Rows from block 9, named by matrix and row number. Rows with one number belong to one neuron. Each number is 128 + 32 x the weight over its row's rms, rounded and kept within 0 to 255. All counts start at 0. After the name is the row's rms in percent of the matrix's.
# gate: MLP gate (model.blocks.9.mlp.gate.weight, 576x192), inputs 0-95
# fc1: MLP up (model.blocks.9.mlp.fc1.weight, 576x192), inputs 0-95
# fc2: MLP down (model.blocks.9.mlp.fc2.weight, 192x576, transposed), outputs 0-95
gate.446 108 [164 144 136 118 159 128 159  93 100 169 143 125 123  24 108  57 134 143 130 177 101 164 156 121 119 144 151 127 131 152 175 154 156 153 139 127 110 162  45 150 128 110 161 125  95  88 120 136 128 157 138 124  63 102 173 166 173 162 188 172 157  70 134 195 166 145 157 145  71 132 156 137 123 128 162 146 160  83 113 124 110  84  79 151 132 141  96 165 128  63 190  76 138 151 197  98]
fc1.446 112 [154 142 106 243 121  92  79 156 162 164  97 151 162 159 142 109 130 169 125 176  77 148 126 104  99 102 167 143 160  89 101 117 114 190 127 108  86 142  98 170  76 126  94 106 138 199 119 129  95  99 159  62 132  84 118 129 139 108 124 168  72  93 134 138 116 157 105  92 135  82 158 132 126 121 145 139 134 150 108 154  77 105 111  98 109  77  62 143 183 112 128 174 123 127 145 155]
fc2.446 111 [149 131 155 135 135 146 101 104 128 110 103 101 162 173 116 127  97 169 162  75 136 114 141  68  83 191 141 118  89 158 179 118  87  98  92 115 104 191 109 146  72 108 135 129  98 160 151 155 139 105 133 135 139 145 192 143  94 144 143 128  95 122 168 173 104 122 102 188  38 148 112 132 128  61  28 158 130 153 122 138  65 157 132  94 129 139  89  91 152 106 120 162 192 103 185 106]
gate.447 088 [160 121 115 150 196 114 164 100 132 168 155 124 158 121 157 119 122 116 150 162  73 145 118 125 113 120 119 112 133 155 105  84  69  62 158 179 157 114 140 142 114 102 151 139 105 142 146 118  91 105  99 121  96 103  54 106 153  55 143 122 117 113  84 140  56 177 151 175 161 149 100 103 171  59 164 117  51 123 139 108  72 121 100 104 104 127 126 130 173 133 210 184 137 147  77 137]
fc1.447 088 [137  92 122 126 110 146 132  82 121 157 146 131 110  71 149 122 143 159 128 100 152 133  58 119  24 176 134  93 165 193 150 151 100 180 117 114 172  70 135 138 123  88 153 148 110  84 142 135 104 110 110 156 154 158 201 120 151 163 142 140 138 122 150 108 104 108 138 129 108 196 139 164 164 109 145  82 117 111 110  76 132 116 150 174 111 144 136 112 122  82 171 170 100 111 199  97]
fc2.447 085 [141 135 199 151 139 154 172 103 175 144 181 131 105 136 150 211 137 165 118 118 134 139 154 170 100 129 148 141 133 159 192 149 135 140 147 107 109 127  81 119  90 202 144 110 162 108 142 145 125 216 115  79 133 130 135 124 147  83 135 192  84 153 164  88 126  97 141 122 128 119 128  80  90  58 107 123 181 150 134 162 168 181 161 141  99  50 132 114 165  79 185  73 173 169 123  89]
gate.448 108 [139  82 116 146 130 182 129 128 157  77 132  94 134 188  74 105 163  91 160 165  79 105 156  65 151 115 148 157 163 130 110 157 132 145 158 126  99  57 163 114 175  75 123 117 149  84 192 151 132 104  88 151 146  84 159  80  86 106  98 208 137 117 103 173  99 163 150 115 123  82 108 129 147 146 123  95 121 168  84 117 127 188 162 171 156  99 138 124 107 142 173 184 137 124  83 147]
fc1.448 103 [131 109 138 121 147 148  95 155 133 203  75 199  90 160 136 168 103 174  95  91 110 137 137  81 105 147 117 139 156 140  94  51 126 150 109 102 131 120 135 133 156  99 115  90 141 123  98 110  90  84 101 168 127 155  94 123 176 138 183  73  94 173 139  90 115 125 160 124 181 134 119 104  97 171 126 154 106 119 118 127 123 120 153  51 153 137 110 100 119 172 105  91  93 164  69 194]
fc2.448 105 [128 136 105 142 119 120 134 161 123 124  54 135 125  99 132 131 108 166 150 162 123 131 149 175 168 152 160 178 124 103 163  85  82  62 154 158 141 161 139  95 176  98  51  73 152 113  15 148 171 176 163 130 121 128 102 139  97 149  68 160  97 162 154 119 124 142 135 145 155 134 132  97 113 102 107  61 156 110 139 130 126 125 114  49  93 107 114 135 128 125 125 137 122 155 123 125]
gate.449 094 [103 101  68 112  76  88 123 131 150 161 134 114 140 111 218 127 124  84 175 124 148 134 163 115 145 106  97 114 198 138 132  91 161 129 165 150 116 111 138  99 151  93 125 131  89 125  63 107  64 115 110 133  88 109 132 209 132 181 120 160 150 168 160 114 114  95 162 127 137  88 116  88  70 125 137 143 165  87  91 107 131 128 143  90 119 128 184 138 133  83  56  99 106  92 108  98]
fc1.449 101 [164 101 133 107  94 128 127 164 164 158 102 113 126 135  84 169 128 118 110 133 112 141 158 155 137 115  92 161 148  93 161 148 134 131 148 141 116 150 188 104  92 115 119 152 104 158  73 113  94 145 125 120 155 119 109 115 124 161 107  77  82 119 149  94 171 152 186 184 138  84 124 151 131 120 124 157 152 161 187 106 142 176 135 130 106 152 137  95  67 114  72 114 110  99  92 177]
fc2.449 099 [163 175 173 145 140 130 164 182 130  88  99 144  80 106 126  84 138  90 163  95 152 134  97 127 135 165 117 118 122 104 153 106 149 197 119 123  68 148 132 151 162 152 164  97 164 149 179 130 138 154  57 134  63 148  84 121 141 183 108 181  91 139 177 116 127 170  72 175  98 127  88 140 138 121 129 103 117 111 135 126 146 123 132 141 134 140 140  71 158 109 117 124 142  57 175 121]
gate.450 101 [116 160  94 104 132 180  82 152 132 111  54 108 154 113 122 120 117 119  94 104 116  91 144 118 136 102  61 138 109 126  98 114 106 124 118 143  91 123 154 117  94  80 186 146  84 155 120  96  64 128 167 153 111 125 151 107  62 137 104 245  96 174 183 133  66 150 101 150 137 130  90 111 100  80 116 112 114  77 182 146 108 120 187 181 151 136 151 111 126 169 160 136 140  95 111 138]
fc1.450 095 [148 133 145  96 165  73 143 148 128 110 126  88 108 102 113  96  62 113 161 184  79 145 139 124 141 154  85 115 152 127 128 108 148 151  92 135 185  91 116 142 130 114 142 146 171 133 160 110 138 154 118 149 138 140 132 140 126 107  84 144 139 112 131 128 155 178 116  84 195  89 201 123 165  74 129  94 177 118 105 141 148 126 133  69  71 162  64 117  70  82 138 175  93 100  88 131]
fc2.450 090 [105 128 207 108 110 134 140 209 113 139 131  77  95 143 181  83 120 137 150 108  66 151 204 173 130 125 142 106  95 127 135  98 124 146 116 161  87 145 123 158 105 102 206 133 112 153 136 125 144 152 171 108 152 141  88 128 175  65 112 139 134 140 118 102 124  89 175  92 138 132 116 108 100  48  53 133 173 156 130  83 138 152 123 114  65 127 179 130  65 148 107 159 148 105 112 161]
gate.451 094 [ 66 139 153 145 125 176 147  91 144 175 155  90 182 131 144 124 166 119 122 165 116 164 116 177 181 126 203 106 149 113 118 126 179 183  80 129 172 127  76 138 140 114 142 164 107 114 157  97 132 172 154 104 156 146  93 134  60 146 137 131 145 114 105 171 126 113 113 127 125 110 179 103 167 159 160 169  82 134 107 169 163  92  91 185  99 119  98 182 162 114 174 162 120 184 161 170]
fc1.451 095 [145 105  93 110 158  83 103 161 159 130 131  88 182 108 100 125  82 145 121 187 129 110 201 117 128 100 166 115  99  77 171 170 137 162 143 141  86 120 137 128 108 165 156  87 176 136 167 178 122 173 149 113 129 124 139 123 173 117 136  91  95  96  96  54  91  96 111 182 149 108  97 205  82 131 106  90 136 140  58  89 126 104  91 102 117 100 139 165  90  83  96 105 192 138 105 138]
fc2.451 097 [108 100 121 113 135 131 223 141 140 103 123  99 166 109 110  70 125  96 168 143 122 180 159 101  88 150 137  98 102 157  71  78  73 196 156 137  53 149 193 127  90 144  90 129 146 143 113 117 130 108  92 103 134 102 164 108 225 177 146 131 140 100 129 181 186 147 186 151 102 136 153 146 138 111  88 156 136 132 126 148  97 143 138 179  83  89 111  93  73 124 154 171 160 160 134 201]
gate.452 105 [ 72 119 119 165 114 103  62 150 115 107 200 147 137  65 117 185 103 129 136 170 154  85 154 132 156 125 114 121 154 165 130 114 109  93 126  91  82 118  96 186 125 133 146  99 126 101 169 119 146 148 174 104 147 148 129 141  98 147 116 114 125 105 130 103  83 114 119 164 116 108 130 145 107 146  96  92  90 131  84 145 146 120  74 120 109  98 124 112 123 138 126  87  95 117 197 130]
fc1.452 100 [192 160 105  92 159  49 114 173 142 180 107 157 114  43 132 122 126  58 117  98  91 116 173 108 126  93 139 131 104 115  89 172 128 131  81  87 111 129 121 106 105  87 107  76  88  82 124 165 107 157 109 101 136 145  57 125 155  36 106 135 116 204  51 118 217 115 121 155  66 114 100 161  67  96 110 118 153 152  98 163 111 155 111 128 129 140 122 116  95 132 118 135 138 128  91  71]
fc2.452 105 [105 101 109 146 119 136  81 140 134  98 129 175 109 104 149 142 106  96  54 138 144 151  82 153 140 122 134 102 168  71  98 118 159  98 100 193 169  65  89 106  90 195 162 122 150 155 103 139 135 191 100 102 143 130 112 126 158 122  75 144 124 170 130  79 114 144 128  93 174 114  57  98  70 103 128 106 120  81 133  97 127 173 141 145 105 148 125 187 134 111 117 124 163 109  89 153]
gate.453 097 [176 186 130 111 121  93 124 108 167  73 188 132 149 161 135  95 141  95 110 166 140 117 107 143 132 118 154 102 146 118 154  90 195 105 182 148  82 166 102 113 113 130 124 134 135 111  52 137 103 122 122 129 146 159 117 184 169 134 132 138 126 115 124  88  85 112 115 145 128 131 125 163  44 134 130 191 172 166  76 130  97 153 149 138 117 189  90 155 102 108 173 134 142 114 190  75]
fc1.453 099 [ 95 136 159  91  92  53 117 118 211 120 172 144 191 112 149 112 111 191 166 101  90 135 110 104 136 112 147  71 127 110 189  87 143 124 131 139 105 161 136  91  88 148  97 135 142  54 100 123  86 149 104 144 129 113 114 158  94 160  88 113 131 117  84 129  75 102 116 160 151 151  95 120 162 152  61 161 146 182 164 101 101 124  99 152 107 130 141 137 158  91 121 101 107 127 194 115]
fc2.453 099 [145 149  97 118 103 110 150 152  71 173 115  96 133 156 161 154 122 123 174 138 159 120 131  79 148 180 141 161 182 156   6 185 122 179 120 174  90 120 182 120 163 179 153 169  89 124 151 124 185 129 140 174 154  90 143 115 145 155 131 187 151 109  72  78 123 172 108  93 121  91  92  80 113 143 166  59 163 132 138 147 125 127  84 179 162 170 134  93 141 169 131 127 146 145 107  84]
gate.454 091 [148 103 160 139  93 137 103 106  84  83 161 163 109  93 111 147 145  90 216  95 112 165 157 126  61 181 135 133 135 131 130 147 110 180 110 151 158 107  80 138 133 107 113 110 107 173 102 103 182 174  94  91 107  94 101 106 105 168  99  97 152 186 150 152  72 149 115 111 119 158 120 118  72 151 109 127 106  83 156 122 118 142 113 129 105  89 120 166  86 133 149 130  86 114 109  91]
fc1.454 095 [200 124 184 186 107 160 128 126  80 180 167 147 112 155  47 176 120 149 155 127  75  81 163 116  79 155 116 114 117 158 104 113  89 185 175 181  92  81 102 124 146 122 106 161 112 157  98 128 162 129 104 100 160 129  76 167 141 155  98  94 107 121 110 186 117 116 119 143 195 162 154  75 117 127 133  91 176 107 111 134 115 136 138 114  75 134 130 113  53 130 166 134 128 152 158 166]
fc2.454 096 [ 88 137 139 182 136 136 148  71 113 115  83 154 126 125  68  77 121  97 158 128 104 192 188 156 142 145 152  98  39 114 111  79 142 159 160 115 107 113  98  93  94 136 137 140 167 124 121 187  70 119 114 102 150 163 108 131 105 142 154 166 143 163 135  98 128 115 176 169  55 139 107 141 138 127  60 132 152 117  87 181 127 145 158 100 121 106  38  93  67  85 180  86 141 167 142 142]
gate.455 091 [107  52 169 159 127 127 132 167  92 172 142 137 109 141 136 158 128 144 135 183 103 103 168 113 119 108  94 156 119 104 106  53 114 159 159 137 132  78 101 186 144 156 109 140 119 113 117 218  83 182 155 191 149 137 199 159 142 154 141  74 131 124 127 119 146 104  93  90 140 122 108 159 140 117 127 144 137 171  69 150 175 147 210 142  81  82 125 132 110 191  97 177 121 160  90 179]
fc1.455 101 [ 89  54  94 198 185 114 151  96 110 150 135 135 143 155 145 137 149 176 185 111 132 125 151 103 148 160 103 138 104 212 147  85 174 134 111 188  98 170 111 126 100 114 106 140 130 146 149 124  97 125 110 167 114 136  89  69 112 138 150 113  86 131  53 177 126 107 117 108 110 102 143 128 129 134 128 100 196 147 102 161 133 125 164 141 130 130 136 104 121  87 149 166 155 125 147 176]
fc2.455 097 [203 107  74 178 148  23 108 139 116 131 125 118 151 145 109 174  83 145 114 137  77  65 168 159 142 169 131 111 158  93 171  98 133 111 130  97 129 105  96 100  84 122  91 104  69  94 143 186 142  59 113 169  93 156 162 117  72 144 139 133  92 150 125 150 108  40 139 180 182 148 109 105 132 115 135 159 138 158 184 157 108 157  86  88 126 109 103  93 156  75 109 168 122 129 119  92]
gate.456 105 [181 139 158 103 123 139 152 119 137 119 174 136 156 179 100 113 118 161  88 106 110 128  97  98 134  75 120  97  72 159 129 153  79 100 162 153 133 145  79 157 176 112 171 118 153 116 107 125 170 134 107 133 143 190 133 102 177 152  94 147 135 120 111 120 113 141 115 169 118 148 115 104 121 165 130 120 111 136  57 133 133  91 143 134 106 160  79 107 136 165 118 150 180 144 161 155]
fc1.456 105 [121 115 129  37 109  93 156 116 145 105 140  83 121 133  68 125 151 164 134 142 143 149 122  90  96 110 164 157 168 137 169 152 148  67 120 179 101 149 135 123 108 165 150 176 136  88 116 176  78 163  94 119 159 157 141 151 134  58 127 160 122 101 102 169 108 132 137 111 151 102 129 117 154 124  81 113 183  91 170 160 128 179 107 147 112  40 134 116 149 102 130 165 110 137 172  77]
fc2.456 106 [113 141  99 117 119 101 121 156  95 117 101 184 133 112 128 123 166  69 130 116 123 152 126 162 164 146 126 101 153 150  74 139 165 141  68  99  74 150  93 153 171 133 115 160 178 139 131 134 175 138 153 114 153 141 146 125 138  73  95 149  48  96 127 115 177 115  62 104  74  74 126 125  93  72 124  74 106  88 103 143 125  28  61 150 154 153 170 127 149 156 114  72 135 125 117  89]